{"dataset": "rendered solids tumbling over patterned floors", "train_examples": 195000, "loss": "l1", "mlp_ratio": 3, "parallel_block": false, "lr": 0.0021, "beta1": 0.8, "eps": 1e-08}
Rows from block 12 of a small masked image model, named by matrix and row number. Rows with one number belong to one neuron. Each number is 128 + 32 x the weight over its row's rms, rounded and kept within 0 to 255. All counts start at 0. Numbers have three digits each.
After each neuron's rows are labels from the 100 images, of 14976, where the neuron reaches its largest size: "strongest on" is what is common among them. Only what is clearly more common there than usual is listed. The data: rendered solids tumbling over patterned floors.
# gate: MLP gate (model.blocks.12.mlp.gate.weight, 576x192), inputs 96-191
# fc1: MLP up (model.blocks.12.mlp.fc1.weight, 576x192), inputs 96-191
# fc2: MLP down (model.blocks.12.mlp.fc2.weight, 192x576, transposed), outputs 96-191

gate.414:122091080063157124109109119130155157116120135149112116053203166072098136141159068152135095115097125101122182102129162071212116162105106092094116177103157134117145161112127140112145162134129079121129156113114109164106111125146134124101086057145105091171085122150127177122108136133083135116
fc1.414:082052131075128106101127102122117094126083190088138161122162132134102159110179091139154088129080159145121190136142128114194134111092097151162122157120121114135158101100045136134114135191135109112131136134125149178141095172127158124067086113140043120162113116075103148129116136080123101130
fc2.414:132113103110109129143114153158088183117135108118103096135076109170052095090181119130153073095143121128135160195088190180133171176158152088111119084116103185160100095089127136132112133123117153178121122120083142134168100106138117124188166158165118141142078155166114107143083138159206122125
strongest on: light from the right

gate.316:180121122132076117139095123155102114095111106124143123118163095122093142122105091155085080083137118071154114151164147144072161130126170112195094120114126098075125110115125139084163109122125186194096103113135158079080163136121150111141088097075157151129157103130165128161101098160127152116
fc1.316:114169143169139098191100148165165126160150126147112153152112205123188078158136087066133175152154128098094142141137107132101100175182081168160162129173092106185108146135186127157108160208131154051144153078106138154111122151128171165113145153160163113091174155142151155167127149104109099111
fc2.316:146149114144110111162075134151114124124115106162125126180188111110138115151098093095103057128146087121135109139187115160099150164123105133165114132125094099119141104070142122127173135186131184192141113111101126114076101130123174132118080096071141126141144133173149103119144125094086135159
strongest on: light from the right; white object; its colour: white

gate.385:137109128103069082177127081126130114131140090097090129102116164163117153111144181124084069132109114128127133136132225145121155109130233157132181172106070069116102065145132132066131122110133161185139140121106100112126108109055114138122120159084092163138185169159134167123138131137151111108
fc1.385:132109135135204151114089102100136084121100078115026109105112125112119143079186140152109039157063129110115180171121130130120107137155156129113183165111073115160110073159132100052117161077150185125150121157068176149152135082093113130147125135112146123155162166151121188140194103093146132108
fc2.385:139136130127199173131096193134151140126146122183169139139149106112179127126148062103145149162165145110135148077116071119164106108116010103125081136137162148110168145134131115186111111146123117052128130113154145116146172108167145124110136110158129088137064104092062093121110131120074152141
strongest on: black object; its colour: black

gate.58:069112112089152028187145127135134095143101115191073112110077178147107136020174141130131169144157179109118176109147157170116116158119164134116193255150156160172120134161147132071137174137124174181106148107072130160146113089140112133146121108124120154080146151097154121136068110146172087113
fc1.58:122114079098181138190142102118123097136088174096110113123164126136165106106162164073169141129124209172127125178157168190120089198130114180094158148156157111146130126148098112098090125165122107159129138143143137067093149118108146117131095183189138101141147166133098122124147137141175146139
fc2.58:139143134135188091102076105147089177127092118129107151064093150128151159124129065147119134089115030120133063123144118108165106066115052177126117096135102142106113105130121122170086088105104099110112123113142096164150087164189150119108098100140119068118129132164150154127113122182117118137
strongest on: blue object; its colour: blue

gate.525:089159130115165180179151156105129110154116124104097162088093099134112054106138043146122136093106128154104147090162195079192077078122115121139178117153130161216121102163135140184029166082083126149133140153130129109131082132139111132157103119109139165135144086123111085132183156106120104137
fc1.525:127144172122119032066144087135137133118126192118124101157101144160091117097123166138176131142094174134118125125118125165096159150121088152073181176100121078069166132173072143111116092159150148126112131113074127130136156200059145119119118177203097133104139114170110124149096161141174115118
fc2.525:158037095128123177202142184149153177123111073117124135078182106102157150103162091126098149100140083108134105089125098116129107163156173110168091106132138191166071142113196121124051100152155172135132125100155169135086117079181116119167159123094110167153130164170151099127176086120147119153
strongest on: green object

gate.147:132175092094140125128077111148138092125116157253144121134122171105121156177127168143077137185106091142133193132124172114161119132138141164180169142127129108110127151103096149103134155129139156115163134097123181149169126146131149131156130129153119229127184138126125154148136151124074121134
fc1.147:119152117155087136152147160135118133122148122097159119073142107176072097146109118152155134094157140095133119138122160108095127096115236133158124068142154139124134105132113114114082124140126151119147128113124135126050137103140148141081148126097108083113114151153163114116152062109159120117
fc2.147:117130122133120092089178165140128155127118138105113120088097151116079168140133169148117193139180174118124146134136255148167102130162190150109170118133163142096143113157153128089107126150155164109127130104167085093078140112092107120102162147185159131134171116141159153136137126099167120115
strongest on: yellow object; orange object; its colour: yellow

gate.10:148134096127161123127162106154122097132135090142121121184099121112140095112088109101139111180218089149138141145099054089134125132115116126145154131158115107138136134119103136152160101088137181108126125095048128078111158146221142140132148076101148160096128081141131110120140091112081101138
fc1.10:107156123160076119111121118134135129139149116115118165181083132168092104151110103184119140092120116121116116065146087122145103180167067071148112152131096104110145091129152149172112097084145117120127125126152094096140116100131116126119138167177097144145117074125091069097130176183065132093
fc2.10:115191144131107095085086050121084143123153112081133116156103103094174119129086143113164162136146110127130159151123053035168180082117138095171110139110070133145149124180153127120159125128100187106135131127091128158120111114193122121127124100080071171136109094122106070116127100157162142124
strongest on: blue object; its colour: blue

gate.526:158183084101085110117212118143094177102102113164144150118157128145141112163151140083166121114162151180161152119106137099151127101116132149087106123147185166134113135106153152109129176090094137111097101113138063096104096125163135113121105129094155106127124128087135103142118173156145076094
fc1.526:126105134132167133138145099124123134121105074050148134157132173114129098136090136108118123098043090158141161159113123067104155131178141116084137203094117096088148187121137097136134110135180105246156094137134087092115148158103128142151103130096154143122117131097093141170081132107128114112
fc2.526:120116082113050139130150141098121156141096119136111138120126152209115087154156165111150177151141116152127203151166147165171165043109149073101111122136139165099133108135082141172049099122127148170128134147090107080111220122167088130146109132199112158124082094112106131120141105124191139133
strongest on: count: four; white object

gate.415:135074141114135121130170162162129109125150147131121112145112142106094107130160172121102151118152143115145125167154149164127177161174149089141161060133154176102113135130054135116180147186129109153119103086119162127153062145104166119155121088091096098104134088161175132124090118121107177127
fc1.415:116111175108137102120172136137164148152039147147113139100051194146167148069151111160111119184120156132075121030127187093140077194181187144182154170138116095104159120131168129135155129097143179139123199105155117107138145089053143157131129145106087168144174151146102117099129130157143076090
fc2.415:123173096163099157104104122149130107152116153101119157107158144137080111130134129179138041103132167123115121136134091162136232154128079130201104065121164133100143120061072112059171111203131121180124129095151164139137129143154146144110084107128107098135135103127180102151131102119134118110
strongest on: count: four; white object

gate.344:062154111165101094108098166170141129142122155156138204154092124135113167092105044109131075090164155173090159104170138059123154107153161117165120129202153118101114092110173159117153070073114160164172161089166072102059098151122179151138091132065124169131103146097148068144108111120108121116
fc1.344:111143088152148122179127180142148089135132150167112132125164102084091122092159126169131045146212135105112161116134125186094150119120098090143087164124092071094144105104098127133177166081154168158150148120125102081091091139138131138190075117119117116124083121114131140128050155096109093104
fc2.344:149123133119097150143163174116101087128112131100145145177134096105082122093135139210119071136144186124136160186132115174096168101142095126134152156129119086143134111117107127117174144126135155189128122145125118063094094140092120134102080129155111134134085183100102127117089188103095127126
strongest on: white object

gate.100:129146108091145109140139201169107123129183101179117158212135151125107123141159172092112111099149135149134145162165116099087137149176123197136179124137092175150113151135089106178169150169138126162103100101144086095154078121178127118083165114085121157155201142109142159113141168115136088170
fc1.100:101213140085138126100172117126117109157152098122114151151107106144082088081150126114130132108113074143103127180145161123142136142109166219179201126195092096129125151117061126153089149135083109104104154134134089073144113147173099118046145103081124125108174100105143121150164132164126122172
fc2.100:104175124135122158082176127148123154147140169093099139118088108136062104088122123143172153144103074147113180106088171122131136115100180097208107105163181127114139121176122142136106150076137110132117137109086125055151120151129126138085204180162144112104083120131172160132080112129181110115
strongest on: light from the left

gate.361:130164139093177135067161123127131160112090140087142126101202127119168111089154143155148054146137149121143115165132123088099157170120175140148136198117184108074142163138149133073107122107093126150093118124110164035082132052108092142097130112131115188148135110117105092130051144170133127128
fc1.361:191094148154090143109103147138153138112107130081178110124153165091107114127155175191154074097107205111135153070123184111092168137144102154092106126080165150149170177099171118109134098142126123179104103121119134073105164125142122136110123190090096162140168134109126182148109117161129139124
fc2.361:130157122122156140059166127120086077139116113124139123115088155122083149140098088093177108132097112140125125147112154109088152110130145170162144089133175093115103105146098140160129143051121101084132133132090119106144145054193125133110144141129164106140122146057173143141159152157134129126
strongest on: count: four; white object; its colour: white

gate.179:168052117100119196167132117154082208118120091069064065068133118103097118128140179129143141132147132152133101165108119140191125097166098090119117109140096162157149174140167139139130080120124061143138120113112131140069147118170129124111164117137131109125113150144075147127058152088119108127
fc1.179:095101140129178143112089158138209161120140135201092126148142187165078156165149108118146092110114085080135105057146121058157110116160150119216114155127112159133139162172150101141165162116150129143119128110112111129138141182120159109102103120109107071089143087157131210123129177122109131121
fc2.179:140150092129155130096058192122177145134100112152115138120148149124110155117101103137114106136221151136129128133124061132093137128157122120097100073124160150090172162128094127201122116143156119163141122129141147119112182098171127129156058116155132115121121160147173144099093166065080131165
strongest on: light from the left

gate.49:144091148110101156159192094129127120140137087087171119144080129169194122133116106082145147089133088111109127136117142090130109104086108130104191130084078122182101101097093128152089136116126182137126148120139139169115136154132130138172150080066072165145139131102148099131159116120106080137
fc1.49:165106101141187134124163112139109148093123145107140104089153117111108134137143127152120102142121166090143141027148134167118157128147122126150131110132134138071115125111185152102103158133129152136138116111064135180185117159162111098165119124193180137206099053140083167132178187116139104177
fc2.49:102102110124096193160169100141088166117155110125156125129127118140183112148130158067165156102141090168142127124141165086120099108074117134145176131138133140183074093054114124154083188179108162112121111112160077175097124129109158110152156082082086171135148110139087115112134132096108136134
strongest on: black object; light from behind the scene; its colour: black

gate.135:125152128127098114139133178119193158170152157140119108154065119152076064113127144171150138149110181180074153078101209196191102111125067129094139122156152130101091152114113189163122130139120112119143182143120128091127133216150157170109113214132152128139132123127100129161184201094153114131
fc1.135:115137140142120091095169219112161173154127131149116117102076103174076068112097137200132129156095177164097136039129195156177097061123090152105156167133151127121110135138114143184104162159068110193119162141093145120138121150108135155121096160083135129103146103103092137152163197116151111123
fc2.135:146083133130146142149131084148096115109138090096134112153152134120193210107087109082143083111120140095141113131139075086101184196150122128170131101112133119074090093116097119098123063146177153093136116120101116137130175112197140111151121072135097152160109120151148144112082051111111141155
strongest on: green object

gate.320:143111137149158093124110107162092093104191126104167116223169104104153164112129163150139141127173158107129124098119112139078168137096124109128118112100116119089162113072098123104130190201132191124128125096194149195128132124111114120176155096161095143130143110172151153141116137090096151122
fc1.320:125114137129104024080093151121200131111096129143104125076138226137122139144098165122116106153161156115139112131113098119105123105100124097138094156097135125070127147134109110101155106144131132136120130134128174152114134102092143111088080165139088105054186112117121182154103075144100153118
fc2.320:091192160116125038096118055153141104145149181106109130150054164154155131140063117090137148155090148117118160109124089101124110166118104106092170157118123108121133125116053143145198154152161063102117139106122092081169091180062152133113133136136113080101188096083176131140106152138095129113
strongest on: black object; its colour: black

gate.146:104157125109076052131171206111144105125147134117122131099119120126155090169114141174103112041091161116129140113157071155141135102110106109126084089124182056117126094151134131135126137179119162124103118145159087093114132184058138109098073200133189032152119076144153110130105148150119153134
fc1.146:104116137102144103160054106125127108142178117102182126162133140125163073153096073170102090086058188155129163145147061100184153086113090128183134115139137087118136086098152107109153164160154113195094141124131139067094120128143202128126122164106129077110128143083120139104146132176096164118
fc2.146:136111100146096107121116195118167153124112133152053118077169099104073070156152126165105121079103131130133130152140143241037103159169150122105117115146135140154081134167115126188194131156142155052147125135159135121132125164080094126131150153094157066122123120175162096121152069119136138123
strongest on: count: four

gate.82:117143129112137122098208107122061122161126122101048147099117106173117145128069108173110109137054077105108117106115172111108073183094180136187177166180122072134147102157109112097097107097078165135112163125130116051116092141121092148164129127064123134102197158097133115162150108145161106082
fc1.82:163050142122136100132068175137135124082127080131111126148169114116112178156152113104122148112156143153170181116150093130183152133139110106087134068116163177156123155100162098159213100182147045116134086121105088188163130100083103094118103118151087143156171112108132143081090138122099139112
fc2.82:102189132128140158090168091125115116137113150110090155105095130173120107110072112118151081144066061123117133153122143092114089150127139156197122128125136061139145113135054138088090163082098164130128139130066172042128142117124133138156164141033130119113131137116158101149189098174182127137
strongest on: light from the right; count: four

gate.234:144086160111118120151113135148142152104091145189219139147138148106176157179155130074166130125096135107146154131136091120143136108122106116049115163109133183151173175134146133153137146185099060138119107110176096157101122182145112108119077141151109175129114107112133155114084182131093142115
fc1.234:135159134142141106117169046132123092142128109099154138136169117120132185142128172157135153146156168156106134073128186150132149110100101121170192103159110082123095148150111137144113143150090190163163142117135099162123131141133118144137126154097112178158157075139090103121143132128161057095
fc2.234:128121140102174125127126071149114153129140124125137096186132119086143107168168080076117059114053085166130112178095155115186134049119078157076141093115091157175179132141076128070152124135112079161100118120116059148139055185100117127120077119147114149111134145111133139145122137116147126105
strongest on: light from the right

gate.441:119146143112133136113117131146127136118147119200165082140097148142136167107122164115104119176084169162132152056134130062155126092169146077143149125148128158063136149163098143115147152119102151147175120098123099133169126139164095123062151189109110179070052109130087173107111154133139114120
fc1.441:137110133168102060118149126144129171137130147117108197117135153106065140197151086090128128169187127127118156157145108201115097124105088159120131108096125106211124128135169097150109175130099119123153127112145159155067105149144183147196126044106126121152194102155154149165097113124139142122
fc2.441:079112156116135136074147159126128139131190125239161163159125096079117142094151045126142108145103192146124178144099117147174101100121113105161094139136111109125159141102185122127110094084100132112123137132138148115157173147140131129113135149120108171112139124072131165130118179131147115146
strongest on: blue object; teal object; its colour: blue

gate.503:107149138118127098160092166150196157114126118155105113169115143171089091116149131152113161163148138182145154075133161146149123114132104108117153080198106134075121155105128228114185113128144160102142134110107156104121156125072144119116111138119099103116124080127101123148136234107143074130
fc1.503:110109139135073162145128091116097092086106128087148137107158147104189185129101121165120128073117100138173130203166128122100145113114137140163119171178132054167148086109194104112066111100124138153169077123082094113059168121171128079130085110216164095162103140135155132159127113123116144144
fc2.503:107130147115130137125101124141181155127124147158142130143162076088089067125178127194117175176207151169121162120112145163185170111130129104096142151106098117126168120139160120174171121098129073196112126127071112130097082140109121136073143166130152103086124097123138179101127191152175115107
strongest on: green object

gate.35:110117136087060119104116123169162148125183110137129129156120142200181099147096131141185113131114183185131157151162150113225151154135128108107129136142153161071102139144110134152124061076110149118110125086099093081022150202136214116056133143088073191122116126133149082096127196144186139121
fc1.35:118096135152195134109166152096104145117114171114137176119105139090133160166190095091110172075168150077129157121130136165121113153159107112139107123091111073168114111115156108122151091171145100074129124169195145147116124104114147112101105103182180083168179130160169145133119113174077172116
fc2.35:136102118144200110095156169129158124123124175156122160098123160066095140175216133088122147091155176113138154151130083190145120107138135126125101076112130096164160147106145132128129137174124054087123127137180124197135145105103092134124140142199143049133104133180119129129132112151076134129
strongest on: light from the left

gate.188:140143126146127163193115160117157062138130147052133116086109182164157105220089097106133120062089096101123133152130146127112136096100072134172115083132172152134090139099144101180123114085099198124105133140133133088081113131082172131172139062077160094123099146085114106120200046163070133130
fc1.188:131159106105097162082097169088131128150138120087094140084147131185150079165101157221044124031125157110123109150118134133146094112122116111155090073151126123113166173137156111102114098142117126101132134152122174102134117121133138126108128174161144111095116167142189080177186140180083172122
fc2.188:112109136131147094054195169131102152136090130168141178200143133099123183157221160188099189111079142132127149137157135086113153125107073078117171126111079097122106121146108140044124113161106127120141123137122111140114152147095117123156098128136081202143157072203100182125047196119078120097
strongest on: count: four

gate.466:109111111132085120154113139170088146134125069116182161124156115183133121145060165146075197181094107144101126125107118114080171147143091095093102176136065154113126153126176136127173103095150211138152143077108105088124170070162076147141122106133135175153178090112061101121134165149172099093
fc1.466:126134117156069104107213191117075098129122169178205148135149114121084126131133189202108147088118095172109106124123138200100161141110101103092104102139156154145134098142086164098180122145141149166127144142135098038158136078132076149184114124112138196121179116123123083142106127097095115124
fc2.466:122120137110099152121153177148094093124148185169160127153137143149126096144190142169135128096048170119124148168115137248146149141118170087148110119120110062145114130154066118137087159145134140133137139111149160138126166118122094134158116155099082112147117129082127058124085156163142163116
strongest on: white object; grey object; its colour: white; its colour: grey

gate.531:126080139169193163131153159125162158123132148156097138154108138109044119151179051079158107161181155133150173121113124189169090143136052102147157114130149113164159177188160132167151154103138088118134106133115188154110143135099185108145158131100141124165190128162134213123164183098142136154
fc1.531:125109071047142122132140140152089142135137100196167095114165098147144125095101156114130152157110132150138100083144131051107151133139177122123100132194195155102094085169120165130122169126131153154136136111148134114153097104214121119119117154110170111113050114094075101101159090161132079136
fc2.531:084113143135197125098152163140158129127169138182118130208086109090077126096148102077143091099119172129126180140089138083218125149122071099181147159104163079125170143084145118134092115118104141129116137120148160157154200156132121120127172087127127178130174103134194162149124122095161116146
strongest on: yellow object

gate.260:126110117149112143185095122130104132148150096193103131150161096066189130164110140104117132055108169093145075084133137073133124137144123143145139133134128052136068088183127132144154122125064121131096126120169061163100092141158074124078116139110074114148155068113082070113138089122087072140
fc1.260:151133127167192143166148146115138106154152149112100184082102153099137091148150132137098110114188146109132142127120063168149097079154078096183147094099140185128255205125117111176124159154142068137148116129154120178160113158095118130124159106092121157123116131102080123132125129098142103190
fc2.260:144090174144136142129097107125117088131125138123096146133175090084147123128148052114134054119144150139127191126115048111083122081078121135151106102150177122096180091113154136100113170112129149132126129144201057140088167129090101125132131190094124151112145114113096089125124079149141144120
strongest on: purple object; its colour: purple

gate.60:107153131092154177148131145134171163153130098065156124106100153132172091088047141152118129138157070147107124172159170108158150119121159122156148113166158102125198128089108135182070175084082122096115137116105150082061121113123145118122115105178135148097142119147073107132058145124064117143
fc1.60:128128144105120140112103103146084144126115116163118170156075123129138105134131092151148167142144166146134116070136210085171132087103091170193147122138153120116157102133164090148111118142097174118112125109179150124117113141126148123071150111110154193119173176082098160118121130163136148139
fc2.60:096144167122181136123151130117109106127127166124144139113106146136112071108081132171139131155140104130126154180114172106186120081125196117114147099122142080127185109117068128157100160083098137096131127150077149091033156106118126130104078155242156156119149156129083163128055134085094127142
strongest on: white object; its colour: white

gate.138:158124136143199097142128121112124136128151124180187118100123111113068093098147125087085107083105143095134161105097162180107111113130138189120152075130192134097127119099157142112134168099113076150138130141097087136161138085086196140141168109089104098152181167212139149122113108144085098108
fc1.138:123146153176183135140124153147115149123083158116161125068126092122121158115166188054114127112151133067130084100169140089144093130120130185128125123101119173115070147136108114075103152121110100153107112110105130151177119101113134117152173050111123115130118096204074097121152097184128133153
fc2.138:107093177143167111148176143123149091126138052162111154100149125123148104157064083179091134125196143147132155121094102093157152134114102116136114062157153097083096107173159125180113120106096145050136131130085146184095143124142167129107161133160134134139207104176134156128146164090148122136
strongest on: count: four

gate.133:146106064131177083145157139132134103147147135147132125214103114144068095179196161104088136136157109160124138146113060164142139100183047134119102060137182198175178144129205146139145086152129180091173151130079065118146156167107147123148123159187185132108078169122214162145104087111122095118
fc1.133:129156150152096124140139117108137141106126182159098175086172120135122135053106111125158128101113080082152125111111079159218166184118120045116105139126115177145165138107064092113116122189136141118135110158111101113116093177198092108133163108095128148095074132139112103128188071109119125160
fc2.133:142114145133107149129143152125090121134133158090090120087094131128159118102138103157115121105096177146128099072131234061139071170130152133126169149138131122142082117153124134161153129103102093128128127123173154177145153142106163132084124148095105068158181092155085051133070183186116123149
strongest on: count: four; purple object

gate.501:117142117141047163132095056132110139123163125070131156094167185129151070136101134200110069184178100109127150140128144091098162137154168122150095149165130155106159138130131143091102165064075133130178118111182067136044165163124174141143127131088101142125104150110105091107055057208140137116
fc1.501:135167106124069143168065111134098195114092093132100128126128120173143093135083105136200178153123148164135128144158146042108094156108140096177096147167152030102118162104176106131097081090126169113148106104066079077072167108173172119093131110121147136140134121121128136120084114178149130133
fc2.501:133129117136053117153148080123101120134127118087152120105175142155190186120085191175143101179136106103136099156099173110107168163114236065130126161147122106068129114156079135079094091067142152092166123117107113092058183096149093121150151106184129177149167126106085154118083122188147136100
strongest on: yellow object

gate.120:170123144120180053174166106147116100133080127167100122143091125114138213103111108104057108123158073073140176138134163094186110129102070114175126126113064126154084061122124126098172215137115177222102130112063179051112137121088148124133141143111142145148112086139115092115119109062088122158
fc1.120:104164088132089201149084151153102192122131163122169101162128095156107093116097203149169106067101142174144090143141173138093189108105097132091088080139135118135094146105096140140090097166069123140133102104143121126091156130142130122145155085121092135127100129185111155125075179195178142140
fc2.120:141098110157174121152197114107134133137118158077119101157066143118124151116074135155125102077089128115116117166121164096145124167145111099160134138122138085186106111121109123051141218098087166208151137154137180061072201126159156137140101122111132137144160072170107128136102131108117133159
strongest on: yellow object; its colour: yellow

gate.20:147054160140094112149156140136150170134099185137146147098154161169117126112135140087057198103091113098127165132120159099096148161139125155138118097155248118100135119209157134060105205131089095148119140132136162097118120152103156128161146158062090149111136163106176118148163058121199116131
fc1.20:172139144129076144144091142106144132162138114085168115111208149112144114141152153135134178196177148130086131137086147157111190128097096144122095078156108124094115153201114121084148237146106124135102172143087141120133103084152108157161170149068108129121145152073106136126092132153210119124
fc2.20:132156125120184111112157161108149117128144095138141118143094138184129138136139112154129113138139112127122126122137117107145076085129110075160102158120048194199146115105102126179156107050145128106133133155127111117179062093139112124130112115253130103141096132111128100120163170075078132111
strongest on: white object; its colour: white

gate.469:130077162080120125142144179145121143118147152155088123120105101139117138134114129143137137101112154175151134114151163117155151144134097127108169150101193100094060136076136060143163097159118129131078082106017116078126133172255135131110104170144090143089152121120148068081148162143115139098
fc1.469:138090170123121133124145162147117169114147146092089130167108123097118124105066064173150144133104190180159102078156180145138150109136099092130162177152113129131067142084083148137211105154136109159136107098072130141067128163172181147115117137089126095094105131107113141124121212099148106084
fc2.469:125102177132194129144132153116158153103137155153120083135129124172077162113130168134136148101197158124134142060147119129205157145150107108105122140146125106112059157097118134100144095140135078130134117147069116133169149165187083109121126082154089126168117118169122117116180187124103121116
strongest on: green object; its colour: green

gate.328:118124140125113066147170109135121091100124099122127118195180145144127161192141112136142179114090139128154119106151179123114063074152121146109098159090186100161181123132123110149142123159185116173134092125127100135104078123066120118138117102139102105134111121167095180094093111092127181092
fc1.328:175157112151136119130082109157091192144141133129122112151107115122185161182137203145149118135174197104122115178141112097113153153135104101087111150126060084138108142121212104122125126185102131146115122110116124130154252106165128142141163128118148105164161114147138101176179171162127141209
fc2.328:148097146145157040113172097130093082123137137109115106142145116157086133136160050181132081093070129143123130105128167101150030096130142123116123101096187128093143086160074125141170076138137099110126138117105057160118055139086118119183122116073110113134150117126143209118114049070121149139
strongest on: purple object; chain link

gate.443:142143116153081110155116136125152162110092094140084117099096162066106137129094124086013067166131201092149084112161122199124167133169123135112119094143109085095097105204107151114151115123119106137150117127115130129136132164151131110108084071102123046130099134116169168139131182132107115139
fc1.443:120157140197161146137160148149152089114111162209107125119146121097114126078157119155054099159152106150124177163144110154076098151154136120120129152121151155145155052113087092137112196190148161117225120098154137143151133151101102122173143069079185136089155122176141183173147133103145157116
fc2.443:115125170132084112101204108120053153135134140088128167144086143137128108094115041100100097128127177135126163136139072172108108101065130198030143142112120143126125118150139125157080164105144096122107132121181119083170137125135144127167116114172079123117128125073166138111127204119074132130
strongest on: blue object

gate.508:119127159148155084152128155124086102151154081154172178226115092142122165125154138122151117147166198114109185119134139124181084094118123199164147116136102190155154123107105111135183128110134102105071155131167110128185072127102129138072158111087124164169236070123107159135185184115167113180
fc1.508:170052174163108078121122101102129145105082139108116094123108151096141190124157137134132110113138165117141167055096173170145109088145089093092073080107129146076159158160154126122181129110172125156124132161161135126140115137040144133179146124147136117142131189131163175123123099122180166119
fc2.508:173073084124086152171106182144146201130140087162102089084152148106184102125156101140094165123085111117129106172112074179141158183120107065030091177133112115108064135129164131136094056159111174140133117114151145099056154108171118127179099097141143109115088146117106103106099129097074114110
strongest on: purple object

gate.314:102101143180147132148115116132130122133139122136137125108122155148158181156112127155147186083111106170109114063130071128158168137146092101094104154166187044173088100069142133150141074152112124142173148114077133144072141097191070148095102158091110088100210107090122144128143082186034146071
fc1.314:154136155104109088104152080110111121113150113122164187106133149127156073079076093099137100144109112083145150141113071138084157134143135126127189170135081226150193144174089170113123102084151129102126124135182158159162128089090129130128159078095146178170110115118110134107174128056148116128
fc2.314:142126130125133120139139126124139149134117141111077115128089159135132043087100122111102080134167167133118185109069164072121127083168109168182143088114109077146119099168167121102127110103150190127119136136166212138135127114096151127117154133040138126110175142132118120128159168119222138143
strongest on: green object; its colour: green

gate.64:135100157106120112126126098110142144153128091093179100101147100075156192155106108090115118137080099117098049109096114155098137150087107112096097108135148186057159141099227143142102079062142105108120183139128155178073110193168139156165105149172132105123143156053154092147142124153124097137
fc1.64:107163125113086165123156155128177078138113159155085155115113100133114100090132081093081142142122124093136160178135109096141062089102147159165148198131155176168151128134131082140053105163095132160128131115061115167131115146094157117158103092168087112109122196130144147124128094073121122141
fc2.64:153118131143160082081135100123140097127110126077159149113152159085094234162106096117121122148159156138130127065135100110135121157101119179094126172123156128140132221133202127102138129147149060154120120124112095152138145163175097117146111163135068065136117128067146186121203170103101126143
strongest on: blue object

gate.567:164073139167110111191174118157096112128119134122087135167146132071125139174147127114094154093133131129130124084152132141105122170166070084133111125133137069100172104098073148110138142146180109151107112098127158158171116087137122119111095150112182175128151095097119067140139105078076098108
fc1.567:148100169126068189112113053119157125125113088010138134143183122116087181131138135145125034190114165169117162152129046158202101121139116132130178119099167150105175126099077120127148169167136113152132142132165072111114153089090163123127133105153106131170192063124083110114124131137140135145
fc2.567:130095147118121157112117056126138141128083122035109113081144126132094155085097123213169107159091110149127082175125120118195074120127183124128155150107175182119151144131103141180110107136111101104119142127155056123157176133131145135098145102175141102138156104140084135116084126148152133132
strongest on: light from behind the camera

gate.558:127148137125158126124191118125072118119141099139160129119078097160100105143150113121153094068079098133127080139144174081163187090068181173099148103137145153190101099086140149130125127126076084092122133133155113134060125157138075111118139092130112108187197095119136137144111210161067126164
fc1.558:147087113133150073121127152163079168133082113185163049095138070071111186057109116108115086135176127094112071085123158156177155170082098128068090102111133120080099068120121140128168109106149113110149137094145127171127140096124125134093117134051076134147095094146109177082049111119048115147
fc2.558:153138145119175100071112155129104128125171129111118131157167088103108086163146149146129110092079109125136046136086112131182154131116178179090183088116048161193064110083072131100164136130174059088119127128119146106107050137127083123129159062182166155106152138104140100123114140098133118142
strongest on: light from the left